config = dict(
    arch='resnet',
    model='image classifier',
    dataset='simulated telescope pictures of galaxies',
    train_examples=97500,
    image_size=32,
    crop_scale_min=1,
    horizontal_flip=False,
    targets=['kind', 'winding'],
    num_classes=[11, 2],
    norm='batchnorm',
    activation='prelu',
    padding_mode='reflect',
    depths=[2, 2, 7, 2],
    kernel_size=3,
    stem='single',
    avg_pool_shortcut=False,
    dropout=0.1,
    widths=[64, 112, 192, 336],
    loss='cross_entropy',
    init='trunc_normal_002',
    residual_init='zero_last',
    optimizer='muon',
    muon_scale='original',
    lr=0.022,
    momentum=0.9,
    nesterov=True,
    orthogonalizer='newton_schulz_5',
    adamw_lr_other_params=0.0023,
    steps=11000,
    batch_size=128,
    epochs=14.4,
    lr_schedule='cosine',
    final_lr_fraction=0.01,
    warmup_steps=550,
    weight_decay=0.05,
    adamw_weight_decay_other_params=0.01,
)
Rows from block 9 of a small image classifier, named by matrix and row number. Rows with one number belong to one channel. Each number is 500 + 50 x the weight over its row's rms, rounded and kept within 0 to 999. All counts start at 0. Numbers have three digits each. After the name is the row's rms in percent of the matrix's.
After each channel's rows are labels from the 100 images, of 14976, where the channel reaches its highest value: "top examples" is what is common among them. Only what is clearly more common there than usual is listed. The data: simulated telescope pictures of galaxies. In brackets: how many of the 100, against the usual share in percent.
# convs0: first 3x3 conv (model.blocks.9.convs.0.weight, 192x192x3x3, each kernel summed), inputs 128-191
# convs1: second 3x3 conv (model.blocks.9.convs.1.weight, 192x192x3x3, transposed, each kernel summed), outputs 128-191

convs0.141 105:421552491516453521501527484544430519396493498385459551485474591518537515568496453483507478510526523517579539474489475490447543490532403571451524431520565489511577515455512554485427490528560446
convs1.141 111:526523463513502488512477455510507468480555556491445568472485593553511481553476464530543474483473426464521498543477584537487507562486521510547460522498526566565511462521569502490547615494450476
top examples: merging pair (97 vs 8.9); small (48 vs 23.9)

convs0.156 103:558523464502474551427506483493414537459537494412543524540395458427465481527486414555453505470540525533584474518515506532510439408487466532434413459529508587513509503520432566443511554383433502
convs1.156 097:412461575486324588479445543544452532451492547499571564448529496513444466455536493443347504507457474439558407429460533478539476622512429484559490527505468462539380469471450539413509511571565456
top examples: two-armed spiral (100 vs 9); winding: clockwise outward (81 vs 13.6); tilted (43 vs 18.3)

convs0.133 089:498558438502569472437499565394487494562517445535526412430450569446496464592482555459530487430513522500548456558450566490461593486429472494473529535462509567392430556472448460492514541447521513
convs1.133 096:527494553458514492380565538460516425520587474531483488527527529515449494536473472450467555453387470497463480509428512422425397500501493483519506485557534492554494481425547524562444642382489547
top examples: winding: anticlockwise outward (66 vs 13.4); barred spiral (57 vs 9.1)

convs0.168 087:526412503562569549480414504585480494504460457552514519462530517499503540353379537519476468545491391485455484502487542524486454486486500467566567412460474509489482528459595469511467470491569464
convs1.168 096:520552537473454449481487510516395518547514447471469440537403534479499506472525502528392484577470545490469541454548487468469299484493480597421436497498471483521432524476524491521510442451478509
top examples: two-armed spiral (100 vs 9); winding: clockwise outward (99 vs 13.6)

convs0.111 083:504452542413464539370481448510585453520536446525576508574490511457525520501528461506427488584473493494517387454476524538479404489504437492511552529508415537522579494480498570473543631512514483
convs1.111 113:568525509538570436446494458564556512537582523565521521474407549469483516475451520622443473449520478562514543496490549463371396442528515536384559550492468608565492472524535529486495483442494502
top examples: winding: anticlockwise outward (98 vs 13.4); barred spiral (57 vs 9.1); tilted (52 vs 18.3); two-armed spiral (42 vs 9)

convs0.154 105:529461482484583503455443478470447516481548557456503489465489423510492454585534474661532605496483484538506499516525528501438531459492524546503497521563476464479542499429567503586554591283577523
convs1.154 112:527390552483442409509515508495463451492535463471460466469521495460551494471469561436391544532587617473486537549456524520506429537467545507555585415598539537524597546477561522438501425587551475
top examples: winding: anticlockwise outward (98 vs 13.4); many-armed spiral (91 vs 8.8)

convs0.162 105:441487564511476434567565434530443485495485458517476502491489540402515434523474415386533430525488514494517483446465497493488443441480453429522546355476550436431443520525544490461466407432487454
convs1.162 096:458554472438522464531523469523471528538493474507520523545462485471613464493526395511541470564465398446532502525458571492474396603529498470471491536496480541517580522459460547528483429538480476
top examples: edge-on disc (64 vs 9.3)

convs0.184 107:456483438520482552400420533461454504491494533490475506408391417471478443504488425480510498484592505551563515530502477491500465408470408424528475384482500556472512452408534463443544394549461446
convs1.184 082:426486556526473462429441558515477463485516539457541509454547455439427527474449481548470517514475458452503516476504467506425507452606516461579488527496521512555518537567492584518514451418491491
top examples: ring galaxy (51 vs 9.4); lensed arc (48 vs 9)

convs0.99 098:484531429485481510524544406469448531465479548538499505463508623482483513561561552435575458479552491475485493563481516504596456505484586467587529429515482373498493502531535529445483438352529502
convs1.99 080:514576539557504612500506427419585421498427480592512505516484520430441503560477451503504552530443454505488498509496510504411430535527473508465466506495517525521514449477510538515529597590490473
top examples: edge-on disc (51 vs 9.3); two-armed spiral (28 vs 9)

convs0.147 085:366441460521536537453503528583494561472555483505555505516509499484507522573439502414517386441459454500453425480495430499588478588547470481584608433474541489426572467555421495495541480561564485
convs1.147 080:459575595458538434460534499528475620532514489506514475581458454489483502488493478468537494561411563472491552492530507518511412520441549481335471585468514466532500385496508538478488399590475477
top examples: winding: anticlockwise outward (78 vs 13.4); barred spiral (73 vs 9.1); tilted (63 vs 18.3)

convs0.135 110:494449459533425545539516505535462495508527491469506447529554439506492487484536440470466496477486441499477523480446415575572467458439510510531546468462469494537371471581482507461550566417541487
convs1.135 079:593420497532521493511512528535518491452547462455532467441490536545522534457565529561414520462598515492527494526515487498433535458501544465494601542521525389480499457572539553340446446460472449
top examples: irregular (62 vs 9.4)

convs0.58 086:492532451495412511491440505482357530482563510501516520375454425486457485536491579555523545436510435504465456522484541479462560406526546512492410462419491455514477491445469538461523632406478486
convs1.58 109:563506521394536523555502487514547478495485485494542451449480506489457530486500520477398473577477438570425489468446522467505410468628483584446491397599622502508413567508498572538455472548502480
top examples: winding: clockwise outward (97 vs 13.6); many-armed spiral (76 vs 8.8); tilted (44 vs 18.3)

convs0.80 096:435486470509534464515423361523553481465509525528448434482490489440446511486504463484359454500522479471579509514499505522534538475460552460518517442452477519466430499507622559458446580535470513
convs1.80 089:516476518505520561456511412516519373521473444531543459537405523549518514562504529563517515500408473497481549516558501413406399443549513434605408467544494487524578481424457559437449473523534476
top examples: edge-on disc (99 vs 9.3)

convs0.81 103:420470382454383589550496512491417473475518469447561479433517525536475441458486473477481433479512490496515420514479489520581477532508544550503475422479556416554516471487470474513481588356408475
convs1.81 102:560520443527549476532460590449426507551374519511506524481514488466475500500463421469506459482565434509488487465491413556542453518583541443545413503460478569411550494503521473431547515517547548
top examples: merging pair (91 vs 8.9)

convs0.164 098:395547439509508533574572579543456533458570484548567493486470591476477528489466544407643425454536465528486509458449485455452605487450535471537486429390646419553460476462516476545578440518536521
convs1.164 087:517458537560564470548483592497515535517470362472454485414447450522550525460490433482394517439466458419527474429437569605505417540500529527557473452494479504440529584452487491461426482474539568
top examples: flattened elliptical (68 vs 9)

convs0.29 091:523445420531487452461465434610455495493478528477496483436360532490515484505547460502429559475521358572543470527514401499472421374468536525441472442543451461489474496420570470557491474458471495
convs1.29 120:509485511523541489459471442424521389539505448491504492558482621483499466533483498488507522556398521498561489500511456519482414508498508429440455508501515508493501479481536540488507536581539495
top examples: edge-on disc (84 vs 9.3)

convs0.132 107:469437454456408463427501453545474461457503545441442437460406566577544411501522458540485494497503461474420439449507481503543524516464570488470520474469455506551473470523527564352512527437452496
convs1.132 101:564458505494448576456579426411531365486465459491538493596470540477587457590483475514500531506459541491588437567450505452448483463447402525481540568437508474607452476388491480367519508521450534
top examples: edge-on disc (100 vs 9.3)

convs0.2 092:447504467390563442529438405508455518484534522475488531507505480546508497575500532456583537496486405575501474562516501474479629551492498518487504495532524519540536494453536432517492436497455458
convs1.2 115:566517564457520414489518444571471509474455401570472455531588469488458530494507443504533505568352409452519447483516492480491369537500451473457385486530487502523462510479418522512475614490466612
top examples: winding: clockwise outward (99 vs 13.6); many-armed spiral (72 vs 8.8); barred spiral (28 vs 9.1)

convs0.83 095:475532489446453456483500476485495543511514429567560511493490513558498381534522521499466546562528569502575534492599564543534460515580469452567541466532518552407533488538536459523513457517478515
convs1.83 077:511542539483649498590441443463576530576502576510471417524483490472529610514543435517450404464465539516414452428548430417441500539477531497543526468537438562510548496577525596486490538536509351
top examples: barred spiral (83 vs 9.1); winding: anticlockwise outward (74 vs 13.4); tilted (48 vs 18.3)

convs0.24 103:396503536531491466392452510563554547519473511573485449487517605545488575509452549433522501531496492504535370507510487433454574457519535515521503447498581516468532484477561457485497445466530465
convs1.24 100:472560573444492498513504457408507513520469420540512487497454449470493503497498461566579517591545484508481510511536468491460525569469532505443479442476516433411563495531397586561511470543534540
top examples: tilted (64 vs 18.3); ring galaxy (59 vs 9.4)

convs0.176 091:389524480490437461413494419589458569464508500525479520424388394528507486528429496490518530450513405374458483534471476506544492510455507502535514474484463520466584480563543468544490413440494500
convs1.176 077:567499537453469590577560456510548429524489554579571442541475476556487497511538411468557483553411559479482461445447480483500407618473466570563410487525553530423491543540570488468594507450533514
top examples: star cluster (74 vs 9.1)

convs0.103 091:488488454460596527529532505501486468478534501445513501490479470477459484535480553500532600421509499561474548482496492504539500494504565497517449520469500534365498469563539421445527508418440507
convs1.103 085:469481482623504440440509563583448431531599583469541490465440380466541556531443477459442500537519479503495420480539480508455534500518455471517522492493520463430393541532576590466513487454499492
top examples: many-armed spiral (66 vs 8.8); winding: clockwise outward (65 vs 13.6)

convs0.105 098:584473593501455474583440513471512540489502526440539510482555520474525519514503552542465468479452521462433557528534388471456527558437612498478471484536500544483480494419521532503554569453408511
convs1.105 105:577545565437450524510532569415550467412465462461451534436578474537595481490555463564547548346433409493535558496501470442488309522521479516493570506556490397399578624450516445538452414621493452
top examples: winding: anticlockwise outward (98 vs 13.4); two-armed spiral (91 vs 9)

convs0.153 124:406459535406445509469437413496474484489483507429474509572454534491496495565495445479531457583462470486506472462475425479522570539492449484396509415546618539462614473527469459495501560532486471
convs1.153 117:408449422502492491523482539504486499506522465433425506471467596483556477520473490540425504515514414488525504512460513448510416549516549528490448518489528597502501538444469551554450505513532559
top examples: merging pair (100 vs 8.9); small (50 vs 23.9)

convs0.33 093:545521457469472573499481529543544468509476591534515522456510559572462502551444510497466509430533539519484571502459412523554524514531465538473530474421398478398428481444493464479434518494498496
convs1.33 102:572416429438488526546428520574401532507544491504493474424580455525446523539484568582475440539563525537399519441500431593516498512517565523455601467491520564464498489567442485432521550416519540
top examples: tilted (61 vs 18.3); ring galaxy (59 vs 9.4); small (53 vs 23.9); many-armed spiral (37 vs 8.8)

convs0.8 111:488480442461503438490445463489466495500424478590441500501405502563466469505446508471527476496487583528502477475501493549443464447493437473517431409523529501525488507327483591452496536550431446
convs1.8 112:434464497503466497537497445542561511523463430485513490479541554504492482492427550426546523468519500507508482536511374553637585561451534486452456589503455528511581497534574529530482489445442481
top examples: winding: clockwise outward (61 vs 13.6); many-armed spiral (60 vs 8.8); tilted (47 vs 18.3); two-armed spiral (38 vs 9)

convs0.113 088:427491468491480494493542598524427482503462464535417526447453480430455560509431558447489516536447473545535530474522519449552419646484467560455475510540462462559513490494494403557554471506487485
convs1.113 141:393448489527471397554464560499478520534509489486407506476480426462499508453494483530491506442456527498469444440462478412432617522488487572551530440528482440504611517518637596514485611467532511
top examples: irregular (58 vs 9.4)

convs0.115 103:487463519484557535560510466481482495479481495422516439365519498460514482458492490461548499426485487426414608464513447495378500435530500478512542456546515537607493510516555505536526489474566487
convs1.115 091:567511570496511487493435472454572427540473506535476533499448420412510469507528506452482465524589498532498542425501546511444469567518470518387498531476556558567427528470448528412480474533518536
top examples: two-armed spiral (100 vs 9); winding: anticlockwise outward (57 vs 13.4); winding: clockwise outward (43 vs 13.6)

convs0.121 090:435466522519534594442463510531540496523515489509569536527549565639518428479501495515526467508450437487584440459465498495495460420499519542483555626516442441563452491504527452436512458470541517
convs1.121 100:498504417487582450533548518536519591492568556430475486458394521523448520470499459537536512415529495503531534442477495495473498547556552459587476546497436472538619513552469491529493577534512550
top examples: irregular (77 vs 9.4)

convs0.188 101:507443550405532497549469422485442466470495571498471523497427472531485466577487526554515581479458498500550479541508508480525510499553520473431489473556461572492624475524495497405540571500516482
convs1.188 110:553497529512481510503521574437446531454482480503444491460491517520485495517610487442417516518543448524472423567423498521532460443536519514502474444484523549570562461465557527559553554452455489
top examples: many-armed spiral (86 vs 8.8); winding: clockwise outward (54 vs 13.6); winding: anticlockwise outward (46 vs 13.4)

convs0.16 094:522515476428578469565545583521519547468469551608435493519480536482519507494459492531465553524451436505526427514522533553504490567482549489524563475498429553421530558464475497512561486524537477
convs1.16 078:505508471414578522425547552483452558472508578554400460465446543535505487484481465605462434487480599581536409485564474484556408562450454525513441482574515492502565475501438458531499451410476461
top examples: winding: anticlockwise outward (100 vs 13.4); many-armed spiral (88 vs 8.8)

convs0.38 109:477570512460518564520490464507506513481508447447540591484492494490509521464496440438588465491537469542553521487478490486465502535461474437467563542443457457479467519528479379375482412557560516
convs1.38 076:462494471521512545523508525541482535478499487520485464512501506543464510465552459466540478582517514457464446446529554435440543572466543575467516577506478593548419509605446528429533511495448470
top examples: irregular (71 vs 9.4)

convs0.178 119:598461529510572486422454452544502468477540472498498546499471561563493510431533560424465464491484495526562434472499414464471486610443463541440478522535483416355511578379385517504432522586540511
convs1.178 091:518472494456407488481548389475425451519543514541518497482441542513556515547477527439475575465550500505389555507461462600399478453409531517526489554490495508493535453464538542520588549517458451
top examples: round elliptical (66 vs 8.9); many-armed spiral (34 vs 8.8); winding: clockwise outward (34 vs 13.6)

convs0.144 115:500520443582532459587428432514485489498549526460480502436554478504517430492579579473500472486556410478450470506507425494541531505508501546561557466478422530436463509525547474615543505463542474
convs1.144 081:520503597508474445563479534423616498544478484451517520550593498391390500501546522504497509566518611554452472487487441550503412570511521557480517533557434515541482490525527483481530423468490543
top examples: flattened elliptical (92 vs 9)

convs0.20 093:515393504450492586552507506494483470508493410524520475604417520475471462422495502491555509585504477565460439477422517515512459413511486536453532419463455386553457491401573429465440458530525488
convs1.20 116:572514550462507505506539488568520427486480458450503511505516483504460498508514478443449495436412442523494561468539544411556397462448508507484421496475524513493519496466636493503538398485508490
top examples: two-armed spiral (100 vs 9); winding: clockwise outward (67 vs 13.6); winding: anticlockwise outward (33 vs 13.4)

convs0.52 109:473478396450499409438492523532325493494496511576487465432507499407469424513485515375522538490500685490481544433452475498485525532529504435561461489513555528551359490551545533475488489411532462
convs1.52 079:613399495506515542504511485502630476559407464528507461480497562524551538519533451460481528556586457529472552436431491398428448600451549499502497563519493497480565427472418537598505549494493428
top examples: barred spiral (64 vs 9.1); winding: anticlockwise outward (64 vs 13.4); two-armed spiral (36 vs 9); winding: clockwise outward (36 vs 13.6)

convs0.32 107:429491411400469475495419432465508480498469515500506536468439433531463510518463492479555594475462398467484528449511456511584431437397561392503447380515572512413446532525458431588551549478525471
convs1.32 094:486521455531539494474572573557561534502475508431476456470547517577576474498476534544552485476490482476556572582472468530429400524518473482497481547482447554486623550510430577575505532600499555
top examples: merging pair (85 vs 8.9)

convs0.19 100:452399452554492458398446440531559458574508469526503460550461510538490521533463547413482597544543403524574424454512485533493563438512494518559500520519513559577442498462478450392557491551393479
convs1.19 108:515457460511501491437470483459451515486524527588485493518638433421460482503487512559542412549529433470550538476398419468427411576519553545614493483507552557546331561528575465544520491507485473
top examples: winding: anticlockwise outward (90 vs 13.4); many-armed spiral (65 vs 8.8); barred spiral (35 vs 9.1)

convs0.62 107:440565481462531476463605506498437515499490536619427460561576444499510558588473508511515569516450515573602520515545491494367482533495456509429488580481423535468571484436502516504488478512492489
convs1.62 137:434440504509539418528546542539533573479496502520411508426483448513424582430585507499507504469537504518436503452503531410449609517483431504440506446551444406545604535560519465530482483431491449
top examples: irregular (38 vs 9.4); ring galaxy (26 vs 9.4); many-armed spiral (25 vs 8.8)

convs0.180 094:502543522509598476508533490431491496502577458517535432469468470513531567546528455517560468495461488456519441513523564495452434450549557508539492535486574469406532502450518497521468394585576519
convs1.180 089:635454536517514471413492493423489485599470508410509452530362481514543498505497529442493562488585486574483554489526500512409435545570513502557524493498536529516465407542504487449508589531443459
top examples: flattened elliptical (65 vs 9); round elliptical (32 vs 8.9)

convs0.173 112:443518546507446452514484509530448531455507505439492478468492546483532470585540426561593515529518441467484454516456535508495569453459510528502470425462472421423458502522468492547519434443543489
convs1.173 084:463526444469533510525514482496450423591484439551519464508486439453499426512546481514427500582568457513406495556490518466420482498478480530504472450465528608487439526430496464505538486490512516
top examples: lensed arc (52 vs 9); ring galaxy (41 vs 9.4)

convs0.35 102:496494453494511462568488542524542480458523566460478491486512532529467546456524522431575492535518423482522564476548518508387459441514531476568521426548492457551500513494479615593509457509533509
convs1.35 094:525438433502492535522471464557473454548488504435422460514492478518482478498490507552365511493496477543508491523562482541496376528566494460559446352536510532405422561559457519440431548572512466
top examples: flattened elliptical (64 vs 9); star cluster (36 vs 9.1)

convs0.129 091:473505573535500495527582517458533501544453591520521550494532543532511478550471469506531490546538506478609522546594563428671459513521453570511535475543512440470498511586458491541450390555479501
convs1.129 098:553468405488518477541521496414476564552546609534344488539485466582536524482574529596516479574630482440502494565559473540454502538470515544515501492515448544531521447516460464541532617508465493
top examples: ring galaxy (83 vs 9.4); tilted (75 vs 18.3)

convs0.96 098:506403474515468507416486468433487517450499449528491561514405474531472502485498520485489513533514495506527506484500515500432555543478384583504426431555452522513526478533406509561495406513406467
convs1.96 123:503544531557555459435504644509510468512454500516498504523612575519527471486396423532464494433490433480482444535466446506567471539530462515434555443510572447404553621432422508492524506610506516
top examples: winding: anticlockwise outward (100 vs 13.4); two-armed spiral (89 vs 9)

convs0.167 096:527533350524485523548543686503445503491545419519511535378442552512536458565516476587488450412457440517584467455478592478558431563465544500547517492457395475405501490506526458509483472497498510
convs1.167 088:463489502531565542512493552523511476453459470581389499425465454499464540540532527434539440494600479628426537572499559527495490527419426500446418461563570565569589465490579509586516507428506424
top examples: barred spiral (97 vs 9.1); winding: clockwise outward (75 vs 13.6); tilted (39 vs 18.3)

convs0.63 144:448542485409445579471467539451453502478478481455530517472462426533454460487484495384494438425501511530437496513431463465473542556431443443462539469520588504505481495477400579487450542487501494
convs1.63 160:488540600519427601553476491505522495450499493481555512506575474477454465526523439492522506426468449500416534517460532414591591529457501561501502527490464536602550484460564492470573476457525466
top examples: two-armed spiral (100 vs 9); winding: anticlockwise outward (77 vs 13.4)

convs0.88 082:455502484597516505520544321535501516472525474537451476498456404514490476527554430420458506488562409552490505485476424461594546462526535567548475433390445526500505503519406493515438457441512503
convs1.88 075:500434490448499539527489476535575442399547522484451489461545479536555510474500531541444481553549526521529552501474407532489464535526478416497462554499544571373492520562467560564479473666491486
top examples: lensed arc (85 vs 9)

convs0.163 113:525510545554503520595510495501582431461512454493520496600561486527520560443537517519506452466446469487511514492511536497434453467532507446424495574481513479578503496461425400467500428545520493
convs1.163 095:484481500536401494515474416485515441494506500506510491425520527495479489538531441437519564474402546493438454498567404542449428491512510571546485460463488481430505491421524511476484530512487450
top examples: round elliptical (72 vs 8.9); flattened elliptical (27 vs 9)

convs0.165 121:391511445467562547504484461458539499502480510452524506548591537537495524509452533524429464455503529524597486426606452455512426439533473512520488688547499468496608515439466458451445428498433511
convs1.165 143:444499497569507444469424495556533391519503517488519421521516536421459478429524493553477501547515408500463440505406488471474595473508542542506502458491407527537520537471528558460499535477501555
top examples: lensed arc (58 vs 9); ring galaxy (42 vs 9.4)

convs0.112 135:455564504486461510479383529528475484512461484515543525503457597521506571462573479388512546525513517515514463506406551492526461453451496468559503463524644513499455464555534546573440577521545485
convs1.112 095:516398511534429564492494574549490479514486462446396495466554533454612471533455497578426542458497429520487467548476452533485379622429595435474360545445602555540453528523516563516506527461479532
top examples: merging pair (100 vs 8.9); small (64 vs 23.9)

convs0.98 092:518516565582542462473429515508546490488486491496558433440594510565470527484517569455459456545508433565469390490555522588582578573468463622599509580556507505465460512560530464528450414541505467
convs1.98 089:545548429462623547502502505435574440533484444525505510526542439534361519469519481661544383586488445536564475450453487509422442555460489447441442491467613553499531459547472550479433418461455460
top examples: lensed arc (96 vs 9)

convs0.119 089:417411549590482497487526525532509433547442506486572556508424396413488377523480513486561504454464480495445535471503569455424395465560446518465484544503546573527452479447475510574474492443461537
convs1.119 073:520558484534504524416465523446563425495430471444465528541467475469561460422515523529492433440504428538471418435573537525457490458472431456510435517528428416513398521490381609428462514542504512
top examples: star cluster (100 vs 9.1)

convs0.93 091:493512426564583503561472536496496480466485492470472560490553522425509509530520396515502472544552436508535466550620418388509444506424485595574614428535553413558474499509444477371504456434463495
convs1.93 120:558477423596471456526543460466611456487471475481493473524486512469619500494506476479520486511513613547524506474548579474426479583577553475499490448520466531479467664548480627392466456590518525
top examples: lensed arc (62 vs 9); flattened elliptical (31 vs 9)

convs0.110 109:409526510501547469428457469520502512465517456501505539540538515510489427516566499450465518507484517491543532480525512435433468519379488434420403435607500456469528557411414519486459538510541467
convs1.110 104:599490459535513462427562430557506442460490443500494503529471552490441502533474567514473568527475442511523504532498411478517555531476502532440559532510514537573519443433539435567526518592433514
top examples: merging pair (97 vs 8.9)

convs0.85 105:434513432490560478442528451514546494495484479505518499470483472519473497530409567556472513461512484474464436431487540497470447507404545477577565435432579432358468528447423594450492423471489520
convs1.85 090:529546468414482490481562431427519533459535419496471539509416437586436486483453501433527539547519443530532382512504479429420467422570482499541433493467482453457535433496424534567515501622450514
top examples: round elliptical (86 vs 8.9)

convs0.47 102:499361438429530507548444482444522493483482479460549511486567599546524578441521548466508472503549477563449483389523497508654543419461519534616503577517549480519369511535519457477492408453503496
convs1.47 069:545400468560570485502577417461477442484546463527519473490373373502536536545541405471520602569523559538524453467536458515464519481511542460541414476455467488442507456461457492401472474426511442
top examples: flattened elliptical (41 vs 9); lensed arc (40 vs 9)

convs0.67 098:528534442410626522474501458501485509483514530496538615577439617423502425471561503519535505473478506487500467566493462535513514491382624541549514467477474443465510560503437544538460575458558513
convs1.67 095:557526487540558530415466534536514524518545481577510515428499408484501534568470502521431480509442473508498471531504407560470432464437527489535503560462581477566436487498569507440498511477487470
top examples: star cluster (94 vs 9.1)

convs0.130 095:514424507529446481534477432554531441518523448470473506487462541455472579591495456491450473537548491461477563432489463518579464495490512470523520392486579465451550478496509530512556376517457513
convs1.130 116:462472505544525472453525491412549543517477445488548568491434471457591468545575509527548507481512440552497512452517598466478391569538541444464410512514450466469526484511500416558453399531482570
top examples: edge-on disc (72 vs 9.3)

convs0.86 104:381535488543456483515535466554568521450542606544459457484516516545492621501488400534518528428553598503502554601476498521403544555559503547452486512445520437556468455541465560498461456469515508
convs1.86 076:459430539619462384488533463419597480433490561517450536454473483470523425542481466589529420506513463580486522468528462545436492517496507501492504471592540497505434433457560553562448434553521469
top examples: winding: clockwise outward (98 vs 13.6); barred spiral (82 vs 9.1)

convs0.159 094:526440423411583503517472453504444479517508411465574449496467522540545514444496537519503546484522430480489453461496500482471436503446579515626540555455529497415561530489542436524458465380443472
convs1.159 104:497499499466491498411528456462449495458533426453577541490430382485511474508477462561490597563536489516471604514473576443446510573495509469483486505522500412466579494581529542510479460482531492
top examples: lensed arc (56 vs 9); round elliptical (38 vs 8.9)

convs0.189 099:560527536452447498509476458508504493503507509486497553504412604517515499474574493483431511437507502609530464575420544492483346543554514557508477516386458537495555509429498609481579561496479503
convs1.189 067:465499537518483464496473537509522455439465432561450526476548476497463461518483409463459508503376542530534541458420500498622424555466462477577536418506444465503499540449520465535564485440509453
top examples: merging pair (79 vs 8.9); small (63 vs 23.9)

convs0.13 109:368471471424558482446420526516508479497472534448504550521488569571484564506502460468495464548486437441497481452498458436583517445391469483441497519507473520474504496486464409384478387483472452
convs1.13 091:457471485501497473520495586507486563460514405525523502451449372496575578496544503511411481434545450510455485532472442440500533482464571497534559508518525486493494417475568491500519370496481460
top examples: many-armed spiral (75 vs 8.8); winding: clockwise outward (75 vs 13.6)

convs0.177 110:469439519452594499453471421513484533476513526470498509523511509478508466505527465489561554483520514481530580539493531471449480461474479434465512476441522496476476528529501492556475520566471503
convs1.177 099:566503487433517408474521551474429415597520499473512530518475446470539535533490476427465651503434508547462508576480453570571422502419482616470538557511558617514576490408459581556539538531436429
top examples: round elliptical (99 vs 8.9)

convs0.95 099:537425505464459539571458505397493506491539478463498510475539552430494485520536535577470465457476561527506482347510515509522425436578477451453535488501448401446481495466418488424548554471402524
convs1.95 084:490406461614467507419494461542575453412596479519474431458493491575541520480477518524378515477580488574584439431553472463494514587579570453512472431538530465508384493521441576401464497556492460
top examples: winding: anticlockwise outward (100 vs 13.4); many-armed spiral (95 vs 8.8)

convs0.51 126:469553404460503443478456503400453479496463427466431410472514490501497453489388387493499514501547500511457450423453454439497468446533440559447463399508521473555540491475505549462478628429497522
convs1.51 127:500511448497445457503549494478461489481476473497419494430619558524544500504443461610480529523580432499471500596486395562498425515539548494536523553530518572547463602491494539471548572476487554
top examples: merging pair (99 vs 8.9)

convs0.126 116:475440516579472467527440565542470515425514497528465491452408485486531469536447552454573494479534520554420477487420468542532527470413601427552432510424572475373497464481490519526449479398490508
convs1.126 095:500552540463516418485507487463542526489515467582469473399480423528456529494521475566367556484511392471485528546532494479475468480495541408508575627516526458434501428434457539486445479578466501
top examples: star cluster (64 vs 9.1); lensed arc (26 vs 9)

convs0.138 094:480504415458452559467474501493413461464509447485525493468466535450495478510479536505519481517480503455538460509503492528448404404482491486554575552521435476511563486494519419452510492433426493
convs1.138 131:448524449497536455443426460440379541521495530503577447461482462461532532472501607526521489487476475581445541505413489465492591461444601447605499545483522481519498476543443538452504538490542458
top examples: tilted (51 vs 18.3); ring galaxy (49 vs 9.4); two-armed spiral (44 vs 9); winding: clockwise outward (37 vs 13.6)

convs0.122 097:531443556522491491514477574595503483485454452458500565448429548454514492487520564505526491515414535471500505461493546537539517545505509561531546472485602441449491493444495640565470495472417485
convs1.122 098:566425463551545574413581498512472497534526487453497527455632446514489493457499550512522479596540533515480482539474505500466416518562469452455500591499439557471555590492457563474419511507461558
top examples: lensed arc (35 vs 9); two-armed spiral (31 vs 9)